config.yaml
train_examples: 97500
encoder_kernel_size: 3
encoder_stem: "single"
label_smoothing: 0.05
decoder_layers: 7
decoder_bias: "none"
decoder_parallel_block: false
residual_init: "none"
max_precond_dim: 1536
adamw_lr_other_params: 0.0013
Rows from block 12 of the image encoder of a small image captioner, named by matrix and row number. Rows with one number belong to one channel. Each number is 500 + 50 x the weight over its row's rms, rounded and kept within 0 to 999. All counts start at 0. Numbers have three digits each.
After each channel's rows are labels from the 100 images, of 14976, where the channel reaches its highest value: "lies over" is the class under the peak. Only what is clearly more common there than usual is listed. The data: rosettes with rotational symmetry.
# convs1: grouped (16 groups) 3x3 conv, stride 2 (encoder.blocks.12.convs.1.weight, 432x27x3x3, each kernel summed), inputs within the group 0-26
# convs2: expand pointwise conv (encoder.blocks.12.convs.2.weight, 864x432x1x1, transposed), outputs 0-107

convs1.327:496530467430400531463426471442407488512518493433461480453468553550460467578527431
convs2.327:545517498532492500439491524483552462537537485521428488437537498529464580529498524555422524433475548489467482416522481505534546442489529470494498492523501474528486463502447500601395559495550532401517432479500593488510522536648538492444521425530418463603504434378584487464530469482566507512610535423528526540500470576479364605
lies over: rosette

convs1.267:504551444566530621506529523490513522487527422519579641517534533505444479505486511
convs2.267:467555375463375468433568506451460512531373473500507506456462392457457518482444465460510424540523396515404471479501527398470449506421560471421560436504463464577510463458532515522530465437520475461548390618457510465566493510553423439549594449473475454419479433470540547450475466456570519429427556523416602487523496481428504520
lies over: rosette

convs1.113:465509515473503501545465547525484488423514427537524476434428504519593459416621552
convs2.113:424549511535449453408458530515438537478529493499466512489577523516453486555537511547520590513518524503499498534522509633502451470519566495525419655452472553446507487469526488489490519385507402482440507453502470444468561444475565487530477526483526496488490487470499489449441434495585463486506506525475587504558415460464489429
lies over: rosette

convs1.405:382458462461529488456455470450478410480436465494470505495461579472579447547510426
convs2.405:464592506523510471456526456496625543485444534392526469478514514554435421463508448545493534578479581604431460517529502546536511520489534504448468444517486479407456461552462493464498498506519411480447433488538485433592473508515497456434354560466468486489588447579509531503498558596509501471541497460410530485547501570555405451
lies over: rosette

convs1.421:394512515554522560419523531461458579486530505504542491544513546473421553381483506
convs2.421:531505534490517439507440504472601526593466530544468579542497462543486584414564526462450456625440515537458551523498491418499492476502585410583524577600501507463505439528440431539569544468587479515439501473573469518484502413564476471477577479493478469534517545511462405495533454602622555557450536540492519514474475581500565535
lies over: backdrop

convs1.302:434510551462470520500524510428481461492442470549510458495603432470466627436467555
convs2.302:598475455440477575437477529538479463613664498473512577464463530529502527509547604557556506497497456587500550466556546493467515514443601470569456498507522484549538466583497547465561515573494550529602546559550465577503439445527583532542505538428558430551494520461586462493541514532500570567528496449524490484464528475533539527
lies over: rosette

convs1.100:534467566476403527486514536504564430469573506598479496494521510478469460616575487
convs2.100:497500494420577513430485546442478468509474585462517488405458603506505483524426467525483508502485527481585511468516486527504502469549451426540521489533479416455565442483406453512426498451432485488530564465465424480499484522540357542538448499561563470500511462509542478529469449512552508383445561481536449514444444575493528644
lies over: backdrop

convs1.98:550462493559410537535482442481522523413569473459403434517576504540512463494571463
convs2.98:553373508544489494468465528491447573515491480452525503493463528520451572482514486438436441519451457470584515446511429587505509522397481472581425493444543463402513531461501448464425468515486536496414527446575496557458520505569447481425398487476525507476544474405465559530489443495522439556454492456519563474521606520518571459
lies over: backdrop

convs1.73:418357483504508511456504459411472547543561412490466528501484473454459430507506515
convs2.73:444541514500514478539510539483471524507538574475440495525534483510503499403502536441587469537427490406527481486486498516509551555515582532425500505497531556514565501526492451477637485481467562476508473452522460612494484535425512287439455479572456442417450522460508515518461454491532468518516501417525470456584515498451471483
lies over: backdrop

convs1.205:512428384461432456531545416595466554538469514504584500479487497437545515492487473
convs2.205:527472548483519448490472491582481483638594513610475514526558502522523596498540632456450484487443474487466502456543465530542610461461472541428506523477563518429413498579652576488507615559482548487410495553539456488464508480500527525491575523535447532572543489486498489520521515525479442479446444494571486600450535573513506450
lies over: rosette

convs1.140:475480553420468396494486483482583512575488517492516484554407491532555529395540459
convs2.140:454478495476638476526477555491474507517520455470534538516583466497440554398544495496539492497526467495555467448515428583396512645517524568508485528449459609538473581559471385431495543516566466485560413500472467412530631507435485414387529478551519439454582515614473448597565621393489392557506488490498478467503531444530510481
lies over: rosette

convs1.71:545573447485485446465485450480517577407532477542587467503590535570493523463575530
convs2.71:554493548475517457517473578463579495504473420641546463461482461431451517446562444508482485582575486478496514530464485504527420471570486458491486541553575513451481488541503479622535543478422487524533553521517435476502513494553395548539509477582465408521433522441405490489511508518521588543519517436533431571483543639506512571
lies over: backdrop

convs1.111:598513533550445570601531551505529524477506521425436424497545578530476565521504486
convs2.111:456554530566520476474462554626539508560498605485538528612597558456489480552540422492507588535429530539481581460572476544523495487541557498537487545477574599486406555500455487542417538519512481514549511486497482491572564521509510604481507507454512503567530486571532472526508561611511538534545515514426495433609481582474567573
lies over: backdrop